A small image classifier, trained from scratch: layers 10, 29700 steps.
Rows from block 7 of a small image classifier, named by matrix and row number. Rows with one number belong to one neuron. Each number is 128 + 24 x the weight over its row's rms, rounded and kept within 0 to 255. All counts start at 0. Numbers have three digits each. After the name is the row's rms in percent of the matrix's.
Before each neuron's rows are labels from the 100 images, of 14848, where the neuron reaches its largest size: "responds to" is what is common among them. Only what is clearly more common there than usual is listed. The data: small charts drawn from random numbers. In brackets: how many of the 100.
# gate: MLP gate (model.blocks.7.mlp.gate.weight, 1024x256), inputs 0-85
# fc1: MLP up (model.blocks.7.mlp.fc1.weight, 1024x256), inputs 0-85
# fc2: MLP down (model.blocks.7.mlp.fc2.weight, 256x1024, transposed), outputs 0-85

responds to: falling (36)
gate.684 128:128151125143150109097140134155163111128146113121083131116172099138138083151146110082106118135128122141095133102148099125135124123097108100099140099139141123100141146146151172116116142114125128177148165117169149144137130138179143143173157134163133128121091130
fc1.684 135:138132121161127081115163144142135108138112136117072144115114143139137109133166090113113153160138106169085105133113118131106110145111106116111110106160086119128117138143114166129163161131102146159126184093159119128158129164095160140177149138135092127161110129
fc2.684 155:131158124095111162135133111135109107116133133151124159128130124152125100112125157114141088106094143094109123141141132115164115128140127175150123160129100175138118095106143108120116115143145101056132160148114144108080126102133153123115161168116130121104137163

responds to: flat (63); items: three (43); lollipop chart (25)
gate.250 013:096104160095114131097126134169100162088104140177135128144111148091139115164143120146113137125153140155142118136139121132124119166122132141103077124149134163127121150168177139120151152092115113114129143110170088104140107156106083174154143110119103146161140165
fc1.250 015:088125153129103167091086117089147160155124126134149128134117118129117112129119118145125134109119136148173103130114175188123122144108140178127126089139132103100132124144134145135131109155137115167123111140103121112092152114152114140136107170148110190110149135
fc2.250 014:093141136147121134081138131133161163118107098101153132096141127148129147144149133162153131109148080091172139128084130184146098152085175129143107113108141103100137113142185132127135086140131097149122111134095120136106126096132127100094133136087117164127124112

responds to: radar chart (61)
gate.560 034:159096141144142115134160103141090099119125133138099086087166150145131105113154087112099113140115126130103132122141108178139128130089118107135124120089136128123115167145183158134156129114131149117131105113125114153150146086127116137171155119173093121135141136
fc1.560 037:131119153150212131092153106090094130120146154131107113133086137124136113148141111144092101155089162138143135120129141161151137167079124116124126121104128175145126138115197128169146059118094093133147097136123122155140153117124128132133161110155095139130136144
fc2.560 034:114130128124198092127118145128098146110129131111107150117166093096138128141115123127135110119132176124168142119103133108120123121126092083157106124107128145133186104125203122153084120083138063148119120165121122152167107122151125117152134139131123173096094135

responds to: heat grid (33); horizontal bar chart (28)
gate.348 074:167151149099121116160115143139156142151088102136138118143090100167125124107123114148092166132145089129104113143096137144094152101140097137132086107116107167107135086126179144139102134121121082124134107135077192165101122105107153135103121114138133136130096135
fc1.348 087:151131135112145120173152146141119159141110099130103147149109127139101144108137136163125163121126108144124099151106165143097120111117120159152127147091133158152143091101179136144106111142153096123142146144061163155108135115115150113112123098140114120116103142
fc2.348 060:145087171138108093133149138167141128121111117108198127122160113109161173144088173135142090159150129109123136132134128152124131160128148105119125150155102115121142131116096133113147161101126146127137090101185132174125126124143125125099121144160105137081135112

responds to: horizontal bar chart (36); radar chart (25)
gate.192 069:119131142136161088159108146227169120100098104137138129151171140116102146129100121098086149115143111138127112167072124124106137150145141110112114131087115104179094118147170125159091197133099131104108157096085128145097114113147106154166113111185101075129076133
fc1.192 067:138095102131164147127129105180087147103138125136133100122125135121152137142115110143117162149128140140144086119113146155095153132169089127124147145131127095098099146117157151184100119113090130188150132138099136123131128120147141131134182146129131124123105091
fc2.192 085:153110125120136175119137148113164104131186097115138114098155133112090145147118116116178132104106128109119126135088135159124102126128121123121111167122077111130128083132128084133136112128195173062110131152144137120134133120125129146155120119125168121156072163

responds to: horizontal bar chart (47); pie chart (25)
gate.142 076:105113122129115109144147130131156106065145152076126103113120167148151149122136130119144085136137169134117121097125084127147141112103145137122185093081156144176106085117137101120115117099104129133136110136159104152141105139097104112128114116158110177133106146
fc1.142 090:165110155105111162121093126109133126186120113137146125130137114130119123131093123136081139130142109138133129155144166150115128139134137103152094155130083108076155190124114127143144167174110122122119166123139144121145159104146167112102119101095175131138153116
fc2.142 114:109145122132119152152115152153119125116176156130122125098117148186146120098139156101136101142115166135121139117078111124140107148130131095167120105133116137176127109096096119108129094112110178083115119118154143135123108120102077165136132137156109147165142152

responds to: rising (54)
gate.251 018:110128093123148127160099129116152093130128110104105098124132103123114079086164129140126155147137113150134132145137131126134168141121157156142123129120188154123129100143118123126125141126129088129085130145158086093072139128143109152082147112142111095101132073
fc1.251 017:158123168160178154175084164102146103094137135092094115124158122077119090116112124104061145121081129115112120156147126135170141114140143155122122121102153107120120136124103108162133139141130152167119116116114161140093113148111121177127128130141142141124115114
fc2.251 020:153126130163163134144155123134154140097159125135136120139140138097146144159081150108099161142110129105118155148114118089127096122132145128116130112168127126107106117076151137111126116132159174171120131084093160134142151145117137144144160115092097140162104096

responds to: dark theme (76); peak in the middle (70); histogram (25)
gate.193 161:156109142129167144110124159114107121111160123118121116178113117120151143119114136145060132128191108179074127101141088138086115145124112109115139154136117127135138113099170129163143167175136123125085135154153120162140160145152130125118113112083179105175120095
fc1.193 238:124137157093158130152084157118148136153120118153097165112090105134096124137133164173155096106130119113134153132106130183168129100064151139125116126116115122104146073131144136134109071134126116122172073127104142176129112142132138137152101129110082115114120116
fc2.193 246:119102125150104117097153129125062148109159152099153091142171121143157124111149086104097169126168163147118107145145122089081123126173127136113165154143138195157146174120119115169148133102165157120122147164134128105114140112142127107091145108114172150140147132

responds to: pie chart (41)
gate.115 013:110127120137128166137142144159099156121098143124125173134132149161136130136148135068076128142117166157111119160144163109136097135133113143129126112075131128114157097110142144124131109133144099092090099079146143117136126166149103120141093157111117119132135164
fc1.115 013:094133117122159105100162128142140120128134134164114122124108117150099120097081124134137125116112133118128142178118134139079090116128139150102098100138153119109124087136115114150102131145093116153107083119123172098156087127128144118115106124137149154137129108
fc2.115 015:127134111122143116116145156174087145125099096171120119096104108122150138138142095166152080099144102105151117135147104170155123157148120112121130080115137101096150115151132134123079109128075131117165125138113132136122094113169149106144106108184111133140116117

responds to: heat grid (47); pie chart (35)
gate.581 078:100092146120097157147177143061127098122163141109138146088156088137116145164156134111156097158148085183103167102099120161127149081131110130119114065107127152116124161129138129097129116135147132096147111122126119109160124153110129153124067129165143136127176119
fc1.581 089:168104086154151073112125101166157166092105150128085107145111145116100123152094134124091099101118129132148128137139141146105091143133140139135117113158151113102156152121129137135115126140143156155147148145170143140125119095160122088157136151131107128119112115
fc2.581 106:115127129143124118186154118147105115160130095120127130103128129130125123121110117135122119148160116175137104065148121143170149115085120137097113175099159149114124104154162126143120124104172092102171147119107144082146152140118163150122104136158140167180094150

responds to: rising (63); bubble chart (29)
gate.731 040:135098111109113119148118138125132160119136092130088115122097116144123166085118092131130150177148136110142139136135135141180113117178141109112126139127106173122142125132168153126118108161123132179127147129104140177184116108162124079113094127129140115147079147
fc1.731 043:114129162135096156134096110149184166150146115175142105099133128146109081111126135128196121157073167103139122119143115124143100105101109139138166109111157108124115162158093133146156165127116083128145119176101112140112106110153165186140092117112159157126161127
fc2.731 054:104146105103139145094118119148159161140130117129139126128066139181122112082168137125141115181136149163102151108103160092107082139150137147115119136144107152148157132112096133069144156148160139130125130092111180150151162135123103098120112071151098120154155129

responds to: flat (42)
gate.446 021:106094116157097133099129107100121114138111136118121151126149096135146126164162141128107139154162079122153129125163074164139094115117138106127152173173149172106118146134112110149169109120152148156115135143113123149122116122132117104156121155175123159115106079
fc1.446 022:124155165123105137132116066142129095158077121133092140148112124115118106139172116137129160098108123139142126140157142192151133110071135145153114149130119108113109145118108121098160111113138145101147127113112123083129136120106126192142130185137116153140147151
fc2.446 022:120141123145173124156123101181158143137120128150093124132081105132097098125142141143122148126154140130102128114136137152167113146093104149133155111081133101109120132118153143112145096114154114112150117123128133106096130099144121140135148127073118079143126152

responds to: radar chart (26)
gate.591 069:095125086126131179112135129094129102131125104134102113153139153151141119153102084135128174113175109160128098150127124126104103056147125105126141110162192127086121137131142147117128127106117116118140160158122113124131121131126157152096171126150125134108106132
fc1.591 092:121124148096158118161122125112129146124162156127152134146142100082102122133138127160150121160079138138183123113125136134159147155096108119138140135120104130108132136122134110108113117145096126111137103128101148119108164112201159088155118115124145122162132131
fc2.591 102:160098142140134148126093117092118169092097133132116094119105172181132127128136093126124105155134150150131129100127153134091097089141110126103141147176112118135137119130085148129134094115153121133099174112169124128151115132102119125079085110166112120118134085

responds to: pie chart (36); heat grid (35)
gate.399 150:114120099094081129131125110168113163140131129113133144128136146139122140122119131126187151119136158142125141140133113112119114114119179113126122142128168156092157146107127147112121129110095123144101127155122124121109173111096113141108137126106134161082108153
fc1.399 141:122095109116133092124149128153117137107105128100111153115105125132154131132101147163160161133159115128098137156134120076139151128086127123150111136133134153096164145096149138144125100105074102138115141165092159131119161097089094085099126130112124146115125135
fc2.399 124:089095148145148107126157085138188159113148112122101163164131143095089139133164095121072121160124167108140130097151107096137150159183160142121153116100130104117079182152102127088155159124139156136148085118124151130111134162097161145127120147091109125184109113

responds to: peak in the middle (59)
gate.455 126:150104160148123117137112136108131137129126134139147135093156087127166143119131117149175123096147130181142117106134123134124116106125108164116124121129117089127141156140180122112143098088119153128178111127118114142124123094121126098113105088105087113127131095
fc1.455 165:136138116143121107131177141132118133128128124154117112129114151111081155132143113118102097147101130131127143152104127097113136136157168141136136115129112145130158088122090132176125106132147100098113127139134145116129182132116124145154116118147128139129108178
fc2.455 135:124117091120138144132106106125090068145161120110157145111147152150118144162111128160158117091134095130130087172178145156121129067106122146132139138123132149123101139165119139106120159134105179149164155103091102127162108090140097102125146149105120129099180082

responds to: heat grid (38)
gate.403 071:107132140148123145122150115159119154119149089122118118119168098130170102093124098156140160151139120085137095124116122116112170137133086112143130130126158140103128099166151153111146068134161171166097149170155128147097092122145100142089152150088140145136130097
fc1.403 068:121165133105143141123136147127137119120153093132133133130176114139156128090133052139076145170150108097150128140129116142142164142141091127144123109148149105142155137167123086107154068145150129149112156146128144137151117120122097108099129159150163145141084132
fc2.403 094:082140146103128108149109173086120172105095141119136144110130142112123146127068134128127102118119131108135103167124116139143134135129174117163154109136154158128144138120120127157100168096100091126127095118057148092145141096127121123178102127134134103120149142

responds to: items: three (36); radar chart (28); heat grid (28)
gate.554 054:132156089112105129140111112106129120078176179078102140123109122176140116140153124137169118120142095168107136086141139126122118133142118123118113117160104106097124115105140115129076091142133170132118131148093128147161112119128104162125118130102157135137135104
fc1.554 043:153111101126095107159115128115140114121140159090124147143123120140117152151139156113163128111151120154108152108147142121106094103112174143144106124156128119121141106154113123108098091141070152113106136140140146135145096129112130134131077104094140158135130073
fc2.554 042:119105122138099119155172109164167161086121118129147099149138093103090119159106126132110132099117152123128113111110109108155110139143158147146153135101168112115141162134108128125125114162108147112115135128133134116130134096137124129126157112122109108112077151

responds to: radar chart (44); heat grid (28)
gate.640 041:115138166129140102146112122137113127103138126153113144115117151129130075096116162130094107118097109115148127113104182149145147136110117133102110138125119161112141144123144140144169124137136137166174137061142150142131131075101117128157137159116102097116102124
fc1.640 049:114128159137166118118156121133137123113112106143090083119126173127120100128109116119112102129130125131138107125101148149124168145127118161128116166091111142091135166100129147168148115113116122144160097102100120111133130110098120115150165140131077114132117137
fc2.640 040:134089131116091085147162163101150130137110110096093118101139128124105186112129106072135124110150137110137121105139124096081096106117130134157126133123138173156142088105150126106078135094113094157125147168119110121137119120117140140156114141116106141110138148

responds to: rising (36)
gate.541 046:110097109163132110131178147124141135125153128079132145123136134131149167142143134126115140121167130138127086116130158102140077101141137180121073137082081101146156104094102142123100138123146176154173134101080136123120101157127126105157127094177143131134096107
fc1.541 043:134159142124123147111127135139129108120124115145139129102172111127127095120115128066175125116132162153114134107132088118122119117179095101129144131131166139111086136151170137120115160152151130118105102159128097102113144107168167124115103174139130117086142123
fc2.541 049:139130139135116108102132142122136124096172127097119129128133150072129087096128109142124113106107122194127113156172144115152135132110142149105121146113162111115148127156065124118137183160094140102109123130143119137139096115149088130178175177110160113099098162

responds to: pie chart (37); heat grid (35)
gate.388 014:136131132136147086115150134170177149107097138131182123144167135119108145122095120152138155078136123146154117124126108145114163109122094105123120161163147144098150112102161116102141163128108103145124146149098132156100177138135097148144106143106150034152077138
fc1.388 017:154093107165134080139086133144110105112111127116137102151128080108142159136129129122119142093103121150091117173156067118136132147108126096133127127141119101144178134093136117106137104153103132121115139147122136137132129108138126109164106139113150142090133134
fc2.388 018:139117117164103136147101126116067140121086139129129097132169065119147103135106113125077145115096141117094134155124096100166115167093131119126162122134119091136118132140181108121128105118084103101123140119121109132107139114151116117169118143114125150092126155

responds to: peak in the middle (98); dark theme (65); histogram (33); kind: bar chart (30)
gate.12 146:077153114103137106141157141119131081120112123139121102127181128125122084174137102136112151150147109132153103127125099124120138134170106139157146132142119145121106131126213140091089131143112109150081165148125114082124141108166171138114134127112147133102137155
fc1.12 137:074162115111126133139139143126134113124120132152110079133182124123137122141138102134101136153145124123153102159108108136121157104175122180145146135158095146140098117116197144105094122155134118157107178131127126070139162128190150125133139142112147119127127166
fc2.12 170:147099110134136128130106133123141126114126098101121167115046165130122143085118155152165100132113148096100143137138123130128103136111154113150116103120169121126148110164089104127172102163110101110136116116118131197152091166109124113118135128159111117134125123

responds to: falling (54); pie chart (32)
gate.398 244:107132155121131104094143089133110138149135097133111107160127101124124135106113134167128115156148108142134152112131133148135125091091128147125131110130114118093145135133150143087119135148143131172139137112201145134124132153171166132155166095126115095141145112
fc1.398 242:125100157136126110129158102127142160115117096148088174117150095110144133155130106123135115102065078170105123134130142096113139112119126089168148136152122149126145115096129142112137121143165143121159132117164120099102142145162149137136144147120131079145085151
fc2.398 265:092135116137135110151092158130124110126139142133119114128138160119154138157143110109134143132129165139142116120108104135139115135163163105133106136092133145124111121167065126151121134109073096106106122135073110098127134107095093117134152117163150163093129139

responds to: flat (77)
gate.159 019:136130087151107126128120098108134169122147108157188084147092173088142165155139113144130153118111149131140108130135173139118110140144124102140100134125157167127127153161147137124105096161073123116112123168094127117141141125167131137163129152071126141143099129
fc1.159 019:105118127131143153138087131066137137127094150130103187112152112106125146115157154121139120114159107105113113133130147127155140042182121116128165142108113130072152116109143094117140167167072143118084164123110126148145171141098132138108127105139121106141114137
fc2.159 024:179085146127129142122112111155152141135103127123147114132141124131152143154127137095168147073095123165146126123142168162127107190108137119116108177091156111137095117124161130119071094143151075117130072102119118137119112127111136123195131117081101167142120124

responds to: items: three (32)
gate.564 018:129129128106146122098122116139148137140145164129138159127125164148155125074089124119104148141102107117108114138131143158138128135078110123114121164137106127110119128145197101125117172130099130114160120125133073103174105140084131141141106098129101125114142112
fc1.564 019:134147143117160101129126093111136146149157050121121120156159131173137079144110133128107138126121139119147123162104137132099099155085145141133103167150141146164119135132093129114129139119080147124186138108096102113116123102139121114117130076145151090111115104
fc2.564 022:145150126100019156157168107157094115136147142144147118136118109133148145118098157135132138149139110125123160151132091160148155124119135179111087123154093167131172125099099128140160105129090150113102130123113128128115095112159098114095176099110094122118118156

responds to: flat (34)
gate.168 070:122110147122173133137140115099127113132100113147118083143128137109159152153117146126108103162156149146171103142105104138166204116129147124132143143145127099108135108149160123132101129129104081113126111077137133146107128141169126134112118083128102113122113142
fc1.168 059:099116132124138159120146134110090123129127107178161125131103093090100162143106114146133129126115129111177121145131131141145181161128114103144132182129150135079141101123109115107122124149072092118108135087070167131116099119140109157115127100126117129118118099
fc2.168 059:121109130105094104102113123156114179140129144137124160062138123150148141163140142114196144119097114144117132101125132114133124099107165139115079119107141121139077084103158135123100134166152150144111125125163130145138116108094150108118133097099137118175154102

responds to: falling (55)
gate.234 037:156100145095141126180100133087136131144096139121171117141112090151120177112122141125129103148088134119159123163128128128138132119118115086128115152159128104069160139133155101109123126110099085154106137093136149156119132135146117175164119120141131105112127113
fc1.234 040:133125110188106114128132093158107135139132116120110110112133140159151074137156137146118130145109123097138132076129157137117131172149062114144160058136119146153095184131116142156140102108167176134139129155103152147145136081126119083125134164120124130157149131
fc2.234 034:152164118106152108095126124055086135152126158135095102099062137134134070140166140168134113142121080127125124108099142164121165129125142146101116115120131125110127136120152132118157111148082108093091117128135109137103134096110135130108122170131130151094157145

responds to: rising (78); lollipop chart (39)
gate.697 016:119142110144135142176150154101116075117136141110119136132126148091146134142154147120127126145115132084104138099125145154158141116164138169110123048153122075157113075116125110088124101145136213133137139167158119115139129164113118114082132153165129106137120112
fc1.697 021:142108129099158118136178150133129093067136168115096144097137132090148128133117151134090135122114139093071123130100096104144117134081131166124119102177109100113121101086118122117121132147141173127181145110170093108137093136158135106117156121122127146144145141
fc2.697 025:113128127113090124140087113161112110125123095095150118157114104092138115142087128125112202097124135080129120142153137087103138141133126138146085179112131114120102149130190146124099165163109114130124118104073134127116125137110154127167185122113106145088102126

responds to: falling (64); stacked bars (25)
gate.507 022:134160144086133092133123157148130125168129151127173142137141103167090199075122128131077126134128146143110131147115101115107125159197093149161118160157175129109166127089128113156084122142101077127129135127093126139144118141130114153159085125126115101108121135
fc1.507 024:134148112133139148080145108131138132101140146116116150145114123115137118116126135125135090146159159091129135110055141130173117119152186109094123142112110129104120156167152144105115157067144107128128101091131158120123163184100139149129140096124133137146119128
fc2.507 025:137101105089157157093164143175112125095144103128112134161121124099161174103125147134130114171127161104126128112093101138144101087198176098111120139141142142133147145143063120142100132083145116106185116130111162109148140159091108126145112137122145092126105142

responds to: flat (40); radar chart (38); bubble chart (34)
gate.471 017:171111097126137180078117128083106132164154083161155157124119143168083177131118096105096103118146183099139137144132180115172139121130146149138112108108123138079106134137173133116147130151082128107108139127140114109146153146118109129140123119077105123142154140
fc1.471 018:162131099135121161098088111147112079123144121149141157137112157126111164114098108124114153128167164129140102172141123119141184122138101158153130110116109156093143155108170115110147132163120140141142127117115089088135152129109074134117122121092102104142155097
fc2.471 021:137118147123062128162149100163092149124034149130109110149137106093182109101121133124156144157119149115130099117139075181114136108133110124105122133146102132184132152093157139134085129126128164117145098106118129146107152147123149134122151113156149092131075152

responds to: radar chart (39)
gate.600 034:172135088144140156084144084142148142078073125154094142139175189152112108131128100094101104117141139067112111184152143087115154118118107103144063126097107144147118156130155126128149147129104139125124140148128148127137153144174150130121162136112137094108122102
fc1.600 044:145128181116102109142116194099143117131137116142089183087169116139088159103112135141120108120122122134155124159152093127192112139119173115084105138133111093118139115173096122132150107125133133119164126102163132145125085116160137113150095149121140154129122107
fc2.600 041:141113128142100122137110117138150132125121116123121165111152114155125139086116188139138143142115098104118093170153110136139131132129158072136102060103103127172094099142112107158120147144110119138152161139105148150112132091136132136117080132128137136142136116

responds to: flat (68); bubble chart (32)
gate.129 032:102129127135128140109109146124126090159099133168147113152141089104147142154107135147134123133167157143137097149101125138139118120172127123112150102152092142090127165151141141128122135159104131130110145105156127110124165151139129106130103113137140097140123067
fc1.129 036:129128143112123123161151132114134143098148121090111134097112158144105114117151115108117119119084080111104179134148138137104125146084133131143095152115152104172106055114120109112142120088158128102123119160099139132119078101130133132117145142137146158105124185
fc2.129 032:117145146111123130094130112110161126155141143183110126117120174132129133128112119129139114103143134159083128136133081125132116136136108111146135078125146151109159120154055120120126140118121114104116144130150127114092124141128134147109105135109114092139149109

responds to: horizontal bar chart (29); heat grid (29)
gate.431 040:119147144142097108142112114133103140140132140154134136078135109090121146140144088139108137090166089120117118104154115136114134114125145141146113123145110176139143119098147139126119127177154107113167155137163138117156106132105124111149165147062110105136145072
fc1.431 035:133104157131109110128118138133145155107128138107081133140140134115154105105122135107070135096127147117143124113151111140140141141143148153102132139080144056132116125117165128149139192149132154145090111148161120101100149125106118144125104110142140097148128106
fc2.431 045:143115153149073103115112122104089163142147143117146106101169104108116127118127068150092177106149107102112133110179106117111131131101143102148066136104096163200128132127139107132136153177140142111124141158176157131120116117111129124135117135107121072167094143

responds to: flat (31); heat grid (25)
gate.358 117:148101129119095147121108184111144121098103111126091146124163120092105162094119140141160152117153101085154093099121140132128119127166127084137139122137170127150117147117175141094075144143098110142104149116095154099124111124170137134122145120140126162086085130
fc1.358 101:114110119143139079162181156119193112160113137097117137137134096086146135122160158108118134104132123115151069076098167153108099070140115119161160110134106110162134155153089132113111098115125090157167180126102164141105078163130161115099112119129138121103095120
fc2.358 102:128139112117117151134142119155161116055142119136129099144111165119144147099130094141123155147092108157113149160115121102118125137154115094132155171117110114101099130113143157143165131139105165094125159161088178135149162119136119159107135160113109133115151160

responds to: horizontal bar chart (61)
gate.447 147:101090122143171113127102133201114136137114143124116116127106114133140149089092138149115154065131136167148098147092097110081148154135123126122119112155120086101127133122218134151104136153124138117106120172098166171162088145110124162106124097102154123120087112
fc1.447 123:097101091119163138160077135182085133136103135116135102143127142126127170112114120147132130121117141159119080107117125116063107142131121124121170133160149116134141145142147134120114165111138103160119152156127120150130118121133137148113143102117111116122111122
fc2.447 144:169110131086122139127160164138153110107137122139139148078158109138125093145162137128118139162123127049124181129133139139156110160108116110178120093132112101103126146111151125069144101114099149147118140136158126122139139121141128156144108146117134141152132152

responds to: dark theme (60); radar chart (43)
gate.288 047:138159134152097092144137169130136115153108096168160150126121122091122115108117164113124099152140120081141124131121136126148181136116122132124133112167176152107114107152120112128109110164130097150159157146141127070152074137107107145148098113154113133107107121
fc1.288 055:142129128128132097139118161109092137152114112184161171096112116096105119125124160113128122123141078089131128113113128117125140109096155107115123132186153159109135109121100133095106128116139119105145157132146145085176101145094142137120155091139132140129081136
fc2.288 059:187112132129149145092115114118143111090140143109151104181140114128158079129115093126136126122113164171125156103118112154114135138119115125096105115136096094124160137156167113126112097133143116136170115124108085149124137108108129140105104110154096087124123183

responds to: radar chart (34); pie chart (29)
gate.428 015:110111122152175115107108121122173141130157086138150125150136141136118190115100173156127105133135122099147087141112123156168117113120105131114119118118099133125121146112130143116141130117144156157126137102129102121134160124119110108152095096121138211116123091
fc1.428 017:134129132130112167150142157125110100136131138120120154108126146170149162137136148131097131125160118146138180090134143140132133121119110153131100155118162125078144135159110145127112084121107186101113136150197107121125110162155116149144101107150142091120109126
fc2.428 018:166124111102107101187141138115134103137124140110139119138125156179161106119133090122064140142140117143147117148148088164150136161128087125110096137101125146143123147130146097117098126174112161134121102115183095125136126102109154110163132118167186175135133125

responds to: pie chart (40); radar chart (30)
gate.559 013:136154091097115162138145117147101115133094183157109111116098122115113179133105099131151197118099118162159109106121117126094116111168152115123104128104129113119162133133132134144113105094130112129117134150122164152106105178116152124098109077092134096151087119
fc1.559 013:140136087185144074147142128152102113092145120158109131116123142131152111075126183138155166126155161128091152118132130131127118150105152107119147124139141125136111153130097112120150160156136127172106070148103158141117108120096122110119105150147159152130170168
fc2.559 014:094140114170122085119130110143113095107147089113060137092151163112137133093114158117156101158093151202073118178142134132111145148138112111101159127132124137127128135146124104103134144180110111137124080101132145097118090105127157118132148157096147133100141162

responds to: horizontal bar chart (53); items: three (35); heat grid (32)
gate.287 014:163157144158169069119141123144141169163121116098106151119127078140099102125123155130111146055132155100120179133122093160121151159132120143115116191167092140113141117122145119120127124136149133084113174122081136139110149125148131152135135083146124148122108152
fc1.287 019:185135107162116119145128130145137118134096108103112142129128130106136145103137099157081128178120138090136155108109082081146152108131143092118109133139135171128120098155106128097113136116137109145122096153164124122128160147085136105161127158167085113161115124
fc2.287 020:147125109108172145063114102090138138141085115124145149129138134111160180111133145159138146101093121076097115159107109098124110076163145096120137126128136142103107058126111102097117121134147111099163133119191122123144142130144164133089140138130155132117136188

responds to: radar chart (32); pie chart (31); heat grid (27)
gate.109 126:112123093121163129129116159131128095150133149122141111166125122136104098141096140103126120089155163105150132187113140126121150107122161128144110150133151106148154139118136099077133112148088127145111087131118137111109140111182150171132137132135097095126094133
fc1.109 109:119140083084195139164168085065123129105165144146140122174103125143104081112101168125158131140114138137115110128170122126104108104128158113134129159143118107110120110129095111101114121115130080137108092110135117142097138151149161150094169130131096086107124149
fc2.109 131:127148167089119142139101131130117136130129145137141137132123102100115175083098132168124122139119104089164140178103149120138131107120140112153149086146135151106107110111127131143141175061123144132116152166123120086136138127126133088117134090131111128113126144

responds to: items: three (32); horizontal bar chart (31); heat grid (29)
gate.147 104:129102116133116137125143091154145112077161110095116121161116150141136128157109078127156149127140130107078107075110154136129082111090140126156128136124134130141125091150118119088120041128091135150120177181121115157149104107141126121135122142122132155133125131
fc1.147 072:175125126151133125109139173108098128144075159122142122125138133175104148128159139091104134114129129094160136186134101127104158118147095124149093144117104122121129165105111125133112193136171118099135110098098147110101144149107125084092150152135131090145107139
fc2.147 094:145140114083118160132136098144120138097140110100099160155144130114136121126128087151118165145148114038148124121128131076156152139087137154121119115148154171139112108196174120131131052144087151158137176168136098136144129106116148112143112157116083167131161121

responds to: peak in the middle (64); ring chart (26)
gate.754 285:126140139122161155116107139096135119130144148074131116111138112171147134118121126152152136143114117152128129059160092147130135153170081109143125076102122097112142174129198149132122137155133132139115121075138129124113130086108135107119144110105116193130153129
fc1.754 299:107130154134148163121107137107127133146140154088131110122162127168165135103129108162169136146133109163121128037148073157156131143178089113129139092095128096132122163120177143121126153146143144136120114065151126149125118080089121112110122121112113166118151126
fc2.754 271:139136121126099106118140125136105151150162145144117150145082104097100096155098134094082120102132140065137135192138152116118120112074178131144104164128150156138122092136121122111115103116097132125170113141106110143135108133185121148122119160176119075153103149

responds to: falling (79); histogram (42)
gate.7 020:155117094151122139141134120069093131134115123149143156134103081127101140113150144118127115128155111150141111066136103162181180116114114141114119128115154166139124148098150085108121169118073174151170135153137114090093166094068166176143116129103153145123111150
fc1.7 026:146131108103109129136148124112137121137140104112130108134120144133110085148099148074116139108138158140106114102128152104107065126134101112118139128153075135098163117135121129136134132160113127119175142129092150117172109096200114096144135124084093111151125141
fc2.7 027:119094124131158102135102126074171130145141112165137129148147104107152146118127140118105132152151116140166158077122142112148170143075081127129151123109111129155119171098121099129123061133117144135124163093154132144143124141154094142125169121143133151125114110

responds to: falling (40)
gate.249 013:106173123165163195154098110056132158153105110086151151134132092141118156088120125125098134138151161153160163098103140074144118134102101125089177158120128129094151150166169119156113139159112119158126092124112120159145136120104123147161119102086129101159155115
fc1.249 016:098157163121140169077140116158140153150143156170159135091122161143125097130128124117124127117143103129166120113113136126108107139153082175103131095124104091094132145125132143129102154149099123135165121140173131113139138160123093119120132103148145125147124113
fc2.249 017:135125140096136149090131125136134090136182129150132117152156116131132138148114133053137180138149113144156123092150142129140105097167105113157122152144114129133135119106078134116094125118158141165183132120146134098100140158136122117147117084133115125157090127

responds to: radar chart (44)
gate.499 297:112123127121124124115129146096098133116162132128109161103105130129124106145158084102149171134109100189121164097160150165120132105123165155119113134104156165118176096158109106117152108147147133156142105136132158101127105113031062150123135126142146133140119150
fc1.499 336:145135115142152128147113114162156116157098120148163096171157130132124158109103176147125078136152165086139095148117114098126138161131105104130131118146102097137085163111142154149111134112104105114104134115130107149122169135207202101115122121110119109124137112
fc2.499 219:107131125125119122104136144114118103118151124109133175088109112101129139163138086117150156122075093171120153147139116164138121166117140102084094153103130171133099109132112105129150136101153101112148111121160114154132107097070036165136133148157149168132138161